{"model": "image classifier", "dataset": "histories of elementary cellular automata, time running down", "train_examples": 147500, "image_size": 40, "crop_scale_min": 0.8, "horizontal_flip": false, "targets": ["rule"], "num_classes": 256, "arch": "gmlp", "norm": "rmsnorm", "mlp_ratio": 2, "patch_size": [4, 4], "conv_stem": false, "layers": 12, "width": 512, "loss": "cross_entropy", "head_dropout": 0.1, "residual_init": "none", "optimizer": "muon", "muon_scale": "match_rms_adamw", "lr": 0.0023, "momentum": 0.95, "nesterov": true, "orthogonalizer": "newton_schulz_5", "adamw_lr_other_params": 0.0021, "gradient_centralization": true, "ema_decay": 0.99, "steps": 40000, "batch_size": 128, "epochs": 34.7, "lr_schedule": "constant", "warmup_steps": 800, "weight_decay": 0.07, "adamw_weight_decay_other_params": 0.05}
Rows from block 3 of a small image classifier, named by matrix and row number. Rows with one number belong to one neuron. Each number is 500 + 50 x the weight over its row's rms, rounded and kept within 0 to 999. All counts start at 0. Numbers have three digits each. After the name is the row's rms in percent of the matrix's.
After each neuron's rows are labels from the 100 images, of 14976, where the neuron reaches its largest size: "responds to" is what is common among them. Only what is clearly more common there than usual is listed. The data: histories of elementary cellular automata, time running down.
# u: gMLP up (value half) (model.blocks.3.mixer.u.weight, 512x512), inputs 222-295
# v: gMLP up (gate half) (model.blocks.3.mixer.v.weight, 512x512), inputs 222-295
# out: gMLP down (model.blocks.3.mixer.out.weight, 512x512, transposed), outputs 222-295

u.232 103:514522528466567441398491533580537507522523495538468582510495474525477533565568526445502531538493507428495444652467528473517445537549526582428500438567490538512386490439475570474415503555512520521559495501422433406543585570
v.232 104:500466519483548510529498453533561502498440400493484510503432348482410520436549514460517547379627537541519536503527449469493573539525459588451615493498432414373474444550521492552542635513498465578574582466566526481458521524
out.232 120:542524518546510499448485433501523491441472575464612527437442510534446482610499524508511529523614481445538490528524455433574457448640437461574483593529515527532513539486490491557401533514479580517469548499553434449454557402
responds to: 111 turns on; 110 turns on; 011 turns on

u.394 101:559455459576572488513502534529450474529584447465543537474498488524431474508544488490553457516466461526566445518374506486524432481496546539449467494465533576489486484519449521517429442428531516435501498447501515487519538578
v.394 105:604494508525496497426474497467571535532440517474436431517488562471537427479516576460471489573528560507475489497413444442565450501452565528500516500466613421469571502414476517458566470480503570475541574455534525540595479513
out.394 109:467474545499510456395563536535457555502560526511564376510501516476467452484549544444596468547509474535601442458513487488432579505518541478458439491511445464517456485530485549464480578494460512432503446467550517473415592558
responds to: large cells

u.469 096:513449437456495517454614540574576512353528410453483506529500510434503488533476450555449570437431508537576586495469502490545460460436596474542408406608511477471492443510525549512602557544439463535451392475493537418478459458
v.469 103:520480513479540523482484430576565512469446519407489409499515503565505524451503525547409471495618508610440385426499437430482560470463572418498453486410551488427547552492476456466444509508434555445541477499481506596471493456
out.469 100:508456547471474516538408454544493478500456528544484425510515487437429453446453530558395481563488509461443521539539536552480507473452523523551469479567421488425528574483501462420449551458483532515511554396485594423464493377
responds to: 001 turns on

u.278 091:552494531525452496457507551494509598473396401544508612494453550502460551499475437538514448524415468458489520431388525522543543552435406571477539527512525478471562483420504428506512479480526506544553461488468510420514476479
v.278 100:463498448439546403598440472516432570458561493487508477513500551501473425472489609488544521344520530524451447464542472499489484491489530474451518539493477459600556531487585561514528462444514456403506496507456449546497596524
out.278 101:583494538611574495547545539525402543462491517598427557493526386468449422495592609505455519546518491476489455603520559398578461442483507535542502463523555543505406433463517555501550515541554507499537539468470450493518649475
responds to: 101 turns on; large cells

u.455 106:558415486499550465517465444511524451535459547455526478433423495481520580475447514511507513604456505467534448524600507500543498464461501518532500510554433436462431511590418514473468485555494458517562477589517497504415370523
v.455 106:546441549423496511555477467465486415500561412533498626505448545575476501490462638469520605514525495513430499399493469577574527550615558500533427532458514500501560525526417453605481501539412435408493558450432538525554410561
out.455 095:474492460464602550480477578535519506583460533481542507506528430619567420501435496508491454448434480530464558440519392621487616438441390512415422503507433511500526483547502536461488504512487528584525536475459450614554506438
responds to: 001 turns on; large cells; 011 turns on

u.150 111:496380442539461528546460554620521474480535493443520490452492534505435620462514641529469531459475506552507454502429467546558488581425537560446414464520551530493479526542605553515496475440527542528525474471496502522573577581
v.150 101:537568515565476474474445512491514533569480516524533535455435505677486459529520492522469476572592455466427542505519519512459472518468548499567548510579534543481446508451455548459498503540537559416580391482402497504511500543
out.150 105:547492520534442589499476464404527405417565512608505489506484540539476507478517560488556517506495535400602488533507601485488471519445494424504536503504561498381515509435482599519529538522451582573478507455527507500520566503
responds to: large cells; 100 turns on

u.377 090:557526464615571468448514496563461481604477535456407513475511471523583512607473541414425492502457526543552517512525462467500540494505541474471412499506418504500649490469513516435502441458425501481544449465582523459463400486
v.377 064:559501479465503550519436455456571415459519495473535497506377487542473516483506478475569542465504488422480573506520439520570499520531452469465517503408564444433461489511428523535506475446536527543459467542505504588558606409
out.377 086:523467565410451491557430468506539436519500506533552488461487603480534432501545501485491401491553608505535430554497501556552476512537458545429490513567564558436409469571461530560567480476524506585602503461521429444566436511
responds to: 001 turns on; 100 turns on; 000 turns on

u.173 083:545370524498538419467508438524559452561431449475502549435540401527486538523407435482455470486556474430440474576511508544538422492498470563471499416473595464443456461505370513470535522534497560515511517458505538539467453534
v.173 051:548490543542498463463497480516540509426489517511499487515474534472572471491480519512603490514461524441484489521431434552497514450516490423471515589548501578556472552436510454451481543496550526514451587427544450471472461568
out.173 084:522489444536497588564399426483449483518467552517484545571566418429475525541454378500457521485440516592485481475536516529490594538492516498580465503509466507547417445515501452528484530526512479494596517433475498506461556487
responds to: 000 turns on

u.213 111:457591518482493472485547511594588532496545518529523455456516434506504559463545564497484479370486485551463569518572562472534466581486507560427400427574471439515571478456380503545520489569516379488433501514427524423503496527
v.213 096:528505625579486477442489571558461466572468500499459489517525495531398542514450416499482507391518407524453499550362442531410480499594515492548488520534435456476476521413518510492602580488489422545451477510451445513523571427
out.213 128:473439555491523485512625424582512484478541546520533535491517494500507494533602513494480576525432408483434535537502396436537436465482424489529522420639492524516522536436492516395464464545543603467506499513536574524516589427
responds to: large cells

u.172 103:483510459508560464595451538581561538513514507493520429450528481441495527539458497487628544567398511586465464473409503404479392399451564467485561507455611526550510605449545532450549534547432511378535508569461452428484572498
v.172 097:544597588409506424418494424471482514440587480495611365438639550443437481482470465489514479516452512597534510506546584532460463511533483493438454502550422485475458437550567557471467532522464441538446469522453496499483586496
out.172 101:430529444505524521482518483502416500481544478460540540463487532526551474580512505450473455496546441452583470507529548549524521438578474430511513508496478524368510465547562495501513510449528393428513497468527489492518461556
responds to: large cells; 101 turns on

u.176 096:501385452506520574495495526540493453525493477578579468509489473465507513477574486463526509518527439496607438372576467565512417445519570502460509468456434495509508441531511453531520548387466451482552509559468503522531518515
v.176 102:434553568470467487471439564476512574496434473473427522487569459532470401508444533510486553491528517530475597579484509511594540501511443512442455534552456471588528495469500467511455392570476519480561534508480510515441454593
out.176 095:529536545449459497460489476428563473512433571422448507460522422562504497497467456421595472444463543520504438425449478475593570510534417513511487484524510541481487545463495496524522555452530420428477370434415455375519460429
responds to: 110 turns on; 111 turns on; 100 turns on; large cells

u.376 103:571463486487448533520536583489497520452390473565481537527537546475534493373493479460449551600532482473500552549476511498434505658520455515591474438505437554553575497579467546492521473581398529564551520437561492538463464478
v.376 110:475502522497542457416526462562417501493552538494494514457526530455515586455538531540549471474475542519528483417527558525537467462485497496467508561496425530531447433557493591426556540448467431567459484493501559523515450465
out.376 100:527405484485531553532434498486475416502508434522496535509460445477445482481498597568452518473488450514475551475451568544474486477432517509369411536441526585433498525513560535572380525476461522494545497420543490506514463459
responds to: 100 turns on; large cells

u.66 104:499542566490505418608436479517518538487487467544451488518525604480454520571476534506559506472509525494463529490555609476553490429433576538529539425505416534598533557391427495510570582541476615415515449482388463515409455438
v.66 106:466496523502461467446568544402545530485489480507496515408471515496491472442529498443454453502516549497619478469506445494497487583422454413437454443472593547488456476579538581512457473482609488540499547587484547514440530506
out.66 100:470474599537439487521563567556573514535518456470524536432453441478497454522543498638416562538504557427481514451447541528491553526532447466445548530497487474466442572400489514392472501478504483586488539560402449502477452510
responds to: 011 turns on

u.99 101:502500428571522550456464496471467549529502608501574470505400548508536508421413527462504499527538556602443398585575522545500527532509526505462586542556467464466469579548459481565508446489539481501478500577551484547493465539
v.99 103:531520445557494590482518527362601434570552436565519461529508558451471582520515559492541467488553552457606521496397441473529540550469396390473610471436462455547525469471552454550524519568517542586470550413461487509478530533
out.99 098:498548556482499497477457333542495478517454453416547464462538495456477492490506510536578532377458506476562612434503527486469505527535527510537446542476537455521595462577495455407366526498440447523532544533490549417620553429
responds to: 001 turns on

u.465 098:432511534496545463433523549486499515458575558534487392521579431511395546576517509546389491463500543530517481508425510431410562428598530447509516490423543602430469565441491519599520483514481460590442564542544488492460571542
v.465 095:462438425542437496481453439488455390595436558510441503560582623499523524590507477445552657521449522509468424485529523462535584552557590461548470487582485499574502566516490554487506526603505553435556536552486476522515525594
out.465 099:555436536502502405442488472556470606525437464499455420437599426456502512549457487496501484504474440469472535479464555532504457514542523581448503486500555440446561518452517507483544479520436550469567451542497509487590475487
responds to: rule: rule 25

u.388 105:465541512429498428508558490464455580527487589407484525557512450596438571426621531440527466572569489465504504518554506478498417531528547570516465457478513445491543507469427404495454563502418601478475502549505514473535428528
v.388 099:496595555448517558523515500517498499452526507497567501520520493479509554457465450567514576466576483537506514443549455528411474501487523542495488561488428482480414556503509597430482454459509442457513533533558518462494460447
out.388 095:472539561474553533530489490418511431461486478498451509419550396439509538469545427527519433457572554389476557508457478496513599489518525494591443551448509499551514387429451451427524546501478530560489503486569540551507458565
responds to: 000 turns on; large cells

u.506 100:536449568509425559624563389445555500516440475515404460526523532551517516541523569499494578386532391513509559505514541432467514458450488442455499406528484544513489438444463434434601519465474498624508446487533471502583446493
v.506 060:522589412497507539522498498574529555413432434513446502421499545441560539499495556574455515524476549391487476440455511416601491548537537500544504534423468514495555458575458518549457570437519478579552428503458416566601530488
out.506 104:428575502476575498513427525558547537496606493461562370440439518500447575432522547496599526469516561431429464503515460500454470481562528481524483465513472453445525562466455445464503572485624433455554490573500512520542592548
responds to: 001 turns on

u.156 096:443468457468474475512495521457463506563581549609579458494523501526492503486503556520526500530512500566493590544453507477510452401510541498429488456537467524536547565559515595462536532536497469437415470529451513440560452527
v.156 091:591531537537498491477474432425411449413505514568624425456423448423365568585507357474520560547563486528504452478444405492519525487503577502496553548507485549408493488492506573387565503510502539517597554486515488445490521439
out.156 095:587554531444519496512469551518475473458549518432472529492457493509482444416520485484413540586453484508460466561515532468436504475551501450514420506574521438560514434548427532485402542492450480440451487490498554433514571583
responds to: 100 turns on; large cells

u.327 101:500550484480397410514533485510407495513483492522560511534484540430441596457521451537549589486514487428455466559455496522423527542541600511511581567582484561544531512509420489535462560502586560567563422530575499444558589463
v.327 108:468634551444490541558530481541606457546410497518560471535500479493476446573560436502460494518520575577532496450491514529445422490483527515558576486504582462425515482601545461531440365528463453560471551431507479465588435535
out.327 099:485423512555470379500465526550568498512570597506454452393493483540473623478533572531500539551479398535514443475425525476564484473507508494492479518498425458575507614501472461429416433427530510575485481602539421403534481523
responds to: 010 turns on; 011 turns on

u.425 101:526427572506487530503434555488507518525562538464580464512484474397601601518471584462483465538502455517486491482534585573438612467552549474485587544435494459437504504493453458550528488466582478538438424499468458485537538417
v.425 106:531478522537518491465556472483583520566519542598457482447542553442467503500464472564423493450483517501562493457460570364524512535512549478569476530519531435520512479570505510495506541530485412570407527453477441496493504493
out.425 097:495565465569401499504508435459423488500487447530544469511513562507453481547501536513554535552394538491525517479421577586464536521546516462489413389491452505552468469479478457506435459543653525372594542551506528492527509524
responds to: 010 turns on; large cells; 101 turns on

u.250 099:482492428499498526521437603454413421539472498516495562563543506533556617420483459478540543485569436486597455560593529574532531507419541522446514408603426488527498447490503461503536536461550404453533509490506520469478503549
v.250 108:573503530541559512493497465476589460493524516502540510449514428473525422477557454447427551480491518563458590431490404473425533463481522503515574584528425535440519448522508425498506530501514524537464526518446591546525484434
out.250 093:488513410556495477563559451550473504536490446514501440496525521510475353471421487552527428534605522457453467593542453478469528548572516448433432499440482482569466462503478451550473488488517489538486538518553489572487436380
responds to: 000 turns on

u.457 100:469474569599533497589463458458550496446417561566482528494447438454423457581583516393436462505398514482508473401522550532482466500439535494440500427454493521549567492515415558483587529521512413418492529347545547578581479566
v.457 108:493510471417457523482504509491460604478548501474557468419543590445495559563511389463475596525534474513486552486506500379513471476513491499548584578592432511553567468430523436525424456491520490544492452516498536447495532514
out.457 104:434528502475480506526489616463481571467509586543471532464540432517569540430519510510481523525463576450498526452485438443480531533582562491479589512544510479586416401520443497459589492582477495554554507497518507497372536519
responds to: 000 turns on; large cells

u.179 112:562432407551478395406457522490473531574540611478431615435461456570445495499544523449476580501459549401543511475432553531516445423496563500530442439426500499498450529373453413554530527423521468582475516629517542531451493529
v.179 105:583500456454484563504518440477560509467433441532542522556431513461610473451430563505428422566459563554526484540437528539481472528488531529572492509448588417500492433508531500515520452498521484529510562458467475430616476528
out.179 111:502467453503502486367496520478567572505539538449526549466480496519487523510524539588501535481495583457479421504505549491486563500525424437427468570454600504468503491452460422539494540517586451455595442563449445527480424549
responds to: 000 turns on

u.452 096:479484364534484520515514414407511529450528509553434484537556453468412503520568421483552525484564501435506601404525419494389466407520609435499550509519537485501457494454442508501546431552487483554499414525504538399511470521
v.452 097:454437506495523461465602509495610434556496399494562538475517459529440419458481480538577540465451546438509522551477455589506507566570436495598499531448365534451489528571631503497586488514521572458399458552552520523552549529
out.452 092:482523488602453552529586590503530492481504395499536481474538576512498502504525478473472572505522442479472559494519505478465443492518477565572561491435551462488507511465520447543470501404485485449455477405535472552461584521
responds to: 001 turns on; 100 turns on

u.151 098:482540461507505537530494513506575477501501524522521602440619498434475528530520575506571475431406554489504523427550514511567419541432445425482606598537498550538483508476522430477511486379455509539466558512459499468464595576
v.151 106:446495508510409423518634443504415548498547449447587542496504437550541611474492580448521610483528537524564523506550520581516473461431552450499495425487542485524582520415551490578570468509528497539556508536447432548555482427
out.151 094:559587449462514467521537516504470404498484561417615480529559452589501422443539550451521540490513411478549438555511621502559566450506445626460504357458458508503546547543473500496421489568517477541505506513587570458462371509
responds to: 111 turns on; 101 turns on

u.155 098:478492489479530425509482551442522537532572444532490476450530551456537478505392513530577501501468527464466480508484449475553565479558465494483506474555378553570541361472559503537579461452465516565580393450453460589503562573
v.155 095:534421589501571484471574449418548444522525518443507532572501399493491535381446486432508485524489516543402491417467522538412509526510477446516429550485533414443510513476429477484510500511504422478406634477502532458565529446
out.155 092:470534431605428431533487575493540519460586524536507519525441553497485505451512546578524581417471518420518567519538491514515496572486375443483489486487476591487350550529456536564499556548548529556491548543469549450500487513
responds to: 100 turns on; large cells

u.17 099:578417532470505462537558447553412574458533447488471475472437484494499452491462484495458484454498520560512563543499562515523487528588524462304467449566471460501518493554475498485492527493479537518459436399531528529481431424
v.17 106:479561487494596479480566448519395439500485462469611527417484536531548487455493483510552491600461533533444511450488564478458423508396532474508460467514481461557471480569555546434500556517579565512365532485518490540460395608
out.17 098:441501527564552550496435599399511507300555500525550528479506452379525523414521477505524567459458518507509454496577506518438522566518624487578488472455548489471517547516527567525533427504458461583547512505424623417476472472
responds to: large cells

u.428 097:624491539617431471572469420557520441514387453467506458496479561489516492504446420451545515497549584611417470486447423434540518453435542495498544364510544470548459492557557496436517505608448543449524504412516526447549464501
v.428 110:479460512513518537433543490406452505429552506546512475401514444479494517479445432538490644440537462497553547570518506472557556550580481486486393505557576462420443500418445463528520501494553451463421540557469512550441484420
out.428 109:459545606455550517546532484513533538429546427574467546445572522506485562560455597515473567435464505522497495519566413396510557473533453472567563531450516469505475475592524577489571472520586545620497448537448552493566485534
responds to: 101 turns on

u.502 093:503530540516467460479530477520509505577493605450458545520431452480533470519456492467515471431443447514524454416523519582483529393515490466513505516529546535553421496512484568529515580427515588533506559469434462457528549504
v.502 098:552482516488533540505495492598573537473505593489559515386565465505476462562525547557503524447437528490484497593463497469461561441484480588553524448485495377462501533578513420553496529481427496424494425498455445592464483561
out.502 091:552464533437503455554544408444503531462514450588520499469543461435587543539414445598441481496512523528579486546516412506577548470584507564490469606518496602570523536509451566497506423478509475474345550563412523476454559595
responds to: 010 turns on

u.436 087:493445595464456591545466518476467485518524443505446569433459538500504369460494440458487510566527505488541580516618541408516545581431429514436547507470540466460491491513545502492513426423412449530571463467502525546513537590
v.436 097:501454501530418534517579502517480514522502515426573450502552552492489622536565512536500491501559580548501492408534477409460490548566502570465437598504549607464493424481486465588467560508586452454488514452512547509537479513
out.436 093:477501517446506431512470421498520541500534404451551502452566479350473505473422539530469530484527546444565506478512518536524471464475474500467542480480485377554577470522469488532483500550516508556493511373515483536559493503
responds to: 110 turns on; large cells

u.81 104:597584384540612500557559495495553469483487522509472536442450518551474509512458487509457500515621490497480561460412415480479393492463492456530455512462553535481459406588483469523562499430507527536477501435490455478536603420
v.81 105:541452514590503448482532454534549548532593555518479555620515428512514475531431529503550518432518528438498525501534516447471512503556576490472568507471492474470590542483483504433534453494542458585520407506460567507475436561
out.81 102:497515435487563464325524466449526503529450556554529501633570554491426471429486580580441497526451490441463520474540495539573600527513530401480495543478537562435495564477408423561491429541492521462481414542430525502505403462
responds to: 010 turns on

u.389 110:559555563444534577425508487551418468514448419472504470547463465468538460568447598457552639500443508482486504499462472540507530461510475485536510456540502430524478513617517458591539417536538506497472518497471549427499444610
v.389 101:428513479483462517528535497528462465441529445518475495613479599606527576512484358534482525619493525481618487471427468584497465547531486483591485460520597474447565448502529494474657602494570523464498576454603435533439401467
out.389 102:498457430530490426411546564564529487526499617585512508482559457517517522470502461436566632527553501562470471493507453460547530505452526462501426428500443492424467545568493489455539499585463582494427477562563522592540423403
responds to: 000 turns on

u.270 117:504545541435462552480468445527449533535542492476485534486472514532523524459578472555443499592462508552415516522509432463538525449521495503471462484589513553468397505556553490511617634500506462477528529527625587457436495514
v.270 106:530555538524523456456468529515433502554566504421516436538478521489482451629425532521547509464564580509598407456490481525521500480468488407462552510382501490467598670467418543587439383470507435527560449439462429512517537471
out.270 117:504487573566553592532503567503573549507541565461461485472576540571526559424470506624558561521516548468457542501525498477505554444542618436436518564447520482461489530485501450478437470488528548473563482561423472538518568464
responds to: 010 turns on

u.334 099:607497502480436582546493467476578490436572518461496487502466489559544493576483496487524503466427497548480446497523556536507469523485498470495505401498581378523443448496522509533557539420518516550496516406496459460504459468
v.334 105:499467498456391450528500553493456571458514464496497470436445454499613457456537483453486501453499534473531525435469476469486466492511436448521552525527440565531498542536493504462442489560504402454537441534471513448576478543
out.334 095:525468481501457533532463496529450512564503583493463542420474495478482491508521535498536407522474478489449385461465439557576467578465492464545558527456595537524509545516477438481453488499517465435351531567546469445489399558
responds to: 101 turns on

u.409 099:555541526442536510507365523575518508521469437480472560421378469409415481444521516553481451496513613527478468585451517507547476500489423458522512463478542564464561558532494455608527642585500482533528630501447422500562529494
v.409 100:371489488464564526569552454482533439563591435507516517567542524650569542446499502477486584515491490405538429520559448423524497543447655424511418551555513539498465501542518522503495437509566561472392445540595471527410425454
out.409 099:440496443510553588546559491462479424551613347450463533399505529396572480533481552448531465516472481570550540539517530406441606522481517493432532519507447531488563427545530568439470495482551563501526464425595464475531581542
responds to: 110 turns on; 100 turns on; large cells

u.328 112:558543455467458594497546547573516514561482536498543563446462592555549506516420507465395546508486464428552521453500537477508521483470479545536551394523498517463479516472481543483490624576591431464450479496514531472488565439
v.328 098:541485515543483495484551401608506538437584546512507547535445490494499522460465450542472479480521472492469493436576439428496433554480497493439496455510481509546454486550502436480508480514467507496506540534496538469538460537
out.328 107:410530537463456492516500546479555475458504501496531488449546493426529597468558541457508542467499558460555508531551533424398550540565458525525457453502452511465433510399537458449431541419487543465486478499494494492476513531
responds to: 011 turns on; 101 turns on; 100 turns on

u.192 101:545535502475563533502482451531498516513462434538541557563502521517558412540465455502505527578456547574457486435508438540545489529530518539542532441444428481467497512395502494458406455501548501407557500510497500526494553576
v.192 060:425456552522556461411388428448506479515456515508575555374470556446483514482452458486570555589537494423502563540517470458489551408536630446496523573480490455480452524538575465427508489594523477425426549484489539460479416573
out.192 121:474513497491492372574505451495495589568526445448546411539447521503576447439550498496462593411434499487514353536495467489502538587460596533545512451439526484486455526541545399450442525421574497515485485631530429534527536485
responds to: 001 turns on; large cells; 011 turns on

u.46 094:552495471481489445526467583436460484602519446541397441552495558505446603526484500531525485487499481502542518457529480524422489460524479489520544594431485528488530472415517433504544458496491467571550437457544390487517525463
v.46 111:364509547448477458584484530507505483429462541431511422508507464470417464483504453540394456478472562558449522520409388391547528504519578569605389429489470549462490547523547463527530506577502484437492474545494484491359332482
out.46 109:440515543518405476485588398564437417538530531514529533495484453457466457548555477440561524498491443501488430453491499391446556496436536468587517555577548477493453521493509556475484514495516438440526539579579470549448501496
responds to: 100 turns on

u.234 094:511474452538507532562470492515515485597491484453454552502434448507504587489505519611524532522514415591472467512463479473538476448543600514388501585528512456493380525529565549500518555477654557484448450472503534451585557452
v.234 096:489511459565461567584496501513438456428499564478572436448487526467591542532448443482561515463491553460603582525495512474573515469559514323450406446523490515470506437526449495537538461535438449534499499516561479519557455538
out.234 093:385439525476516500482535457441574499567518488452491490614544467503487491431582574527456492491497530353464495545539491586476476528443566476493521538473422472543465538491511476527437556534602473528423558422620464502534507381
responds to: 100 turns on; large cells

u.243 114:545511547438527551580408530463512442595417466525562510551521536523466498498583546441508531560490486480452519499508544478477505476366525556433477506384503491481511433463438506628513499492487483536542542484382544458458442533
v.243 103:465501477426577631504452529464378533509398472449456432495423503554488456526519489512515482437507527509434509602498460465484391565557489389557468460561404608557504483614462470580471493522520417553485493500500546509503543400
out.243 111:473490460465614464419615572468474477561500428402428373371476474469557461524592521525493456418463540495454442486573473473584522516564573529496543486528473592561605495517501485450490541489497542523493497614519462479601471433
responds to: 111 turns on; 000 turns on

u.75 095:467453480517546506579469461495537557471348434493536465515575448575502555452480401453516483485475465504452475447542553499435501570532545499473425509433454539496434514508617488548513419488596515471458526461491461470486514574
v.75 107:542496519539474526513504415519517514540464488490498457505508532496510390460409501501435433506586598500520426395493471387565503540506507559517476543538579558473570525510491414508539501453537460513417555502444512418439541542
out.75 098:574452459500417492483481470432549503441514511494443470545484576491575437479494512536462511518518526529536529459519505503403557583573619495572414497452445486536488539652493492496532550387547519520446558543583529591532399485
responds to: 101 turns on; large cells; 001 turns on

u.482 092:448439515434494510519521603485486468528459420498442513505456596414500552544473469437533450460474475539493477578460544540465522583540522467448527560520577501488424485428442503431442527470505430612466410476571503576465453488
v.482 100:482395467498536507509418435454442388500556386534509495541478525499493521409509568558408442493433468444510495509516537494544523462565515447502456475466420514469515454528443460525472564416462487452575475499413466479503510516
out.482 098:488419441453557516525533473521367426576482592536562516609569556565587521430463498466429438488469549565435470482535605411517472562538480529434470508416507605524523509428462537522518453454400577617404444502511507463443512521
responds to: 011 turns on; 110 turns on

u.432 094:506510536570421483437505551488418554545499417420430481504448576501417562470460452538509447536475457389441522446535456528416536533542456540427507444567522548504499495586448514560501516574451525517444602481385520427490464436
v.432 103:471620399573376473432520536487474481454581535588572516469467525555569493540547546457509521485550505577482496573469447544454534471455489451438554516516578525509545533456570495442458499458526529479451457500543598565526510456
out.432 097:503505513465447376537501514458339521443494553480458486520538560497508451514586587509573513486508542498471489531494399509519480501472537560613410475450504505467556416621517442539467503573467517487556596483491557533494524370
responds to: 111 turns on; 110 turns on; 100 turns on; 101 turns on

u.203 102:471470473506550512509489542488385492546539473491514487583530629447450483510477471486556535534511488456544499463536440460520496519438535483471483561465528466526505525532540501503495487500423494495570433455443491412475499545
v.203 106:414454548501508514449470592541526447522414623485445518547532496488505481515483490429554531527568531461436519395489523535537495498468487493441506353432488543542533431564445496504442570550509470509555535561614444477532448466
out.203 097:527482474503470506426448525561505535486609584474478540420405427442525542443495379463492523510607485646488555494500484541412498470447456533506527427505475500591497415483437423418444443598479545485459538308554532490494508493
responds to: 110 turns on

u.427 102:508542494528536414434504478456497623584580534527395474468498515432441544543472464511530439478515524490460527546373476421459454522500579551504471429575517460546541401552502465417512505449491506510475445589481511450443506521
v.427 102:559438487532497507481382406484503499480586576457521556525481479506440579520421604544590474395438479617600482554506429450474601463502587538600556538363500562499424437473460466550509410472561502575459556491451479542404536478
out.427 103:347490553503528531495451470603581450528559566491519541468440557466515464511500422460490450562570529537475531465484504488475474466540420419494515480527425545472436450532429447511405412483542531504572461571440538521487418405
responds to: large cells; 000 turns on; 001 turns on; 100 turns on

u.142 109:407535524364544445430513526482534451588510539513513423563458374378485508557527463513496537505416555497539484483444501552525442466488547520441512489477466445490494497488478443472542569447513434449594488537455426501597561563
v.142 108:538469556452528495521544511507451532464529494601463595520544497508415500412519527472483496456532571559490437482462516546514446561442422383501477471513501548457450502457408499559487521505502536482497468496516454496493469472
out.142 108:563580421486500467555493524479492545523453527534559448407430446478550592486429543430480477434486485503438485453442516467422488447523478512481491477414418519483487509461463461550593498554552424529504565569479585589472431507
responds to: 011 turns on

u.424 102:431513400371441479482498425581558524499555546489556635495491620571453544527491474475543517486505493493452533496514510537506534480401569536556524562490561499438509506529478526544519414496583479380529442506500567536585445471
v.424 112:385421571484469422527512392466510488602564499580411473532611438455460531563613570418507431532572483546543473556548470493458475493515422444488409562546543490492528466549521465487486531497415445541455555489504453446525430620
out.424 102:534570512437499506434508519535479563445464536520599544559551504463510533471488538503563468525444473494680476515437497538342456466580543496421530500524421479528550488532467504476542523510455503479538459473486527484578513505
responds to: large cells

u.184 007:540561510413480452503547608441537511580587520496531482476557415516437451524525478532543439515515477495467482530497452411563576474517439521575515415458544451543469501460488510531514566585505489462511517555455576522456492529
v.184 042:512472511550501565493499563531522425477534533463510502540526494508478495451471550528479502493493522530508521484484407494552443431650523545540466553484559572381482514560565423514513475587479557507485554419462471450530491481
out.184 027:526453502450387475434573456497537527580563517583468467534575482527407491504463507547496465550493518514501448582499420484494526471484492490494508498534537385512439461489469516466459430544507584442528517515494447485492508511
responds to: 110 turns on; large cells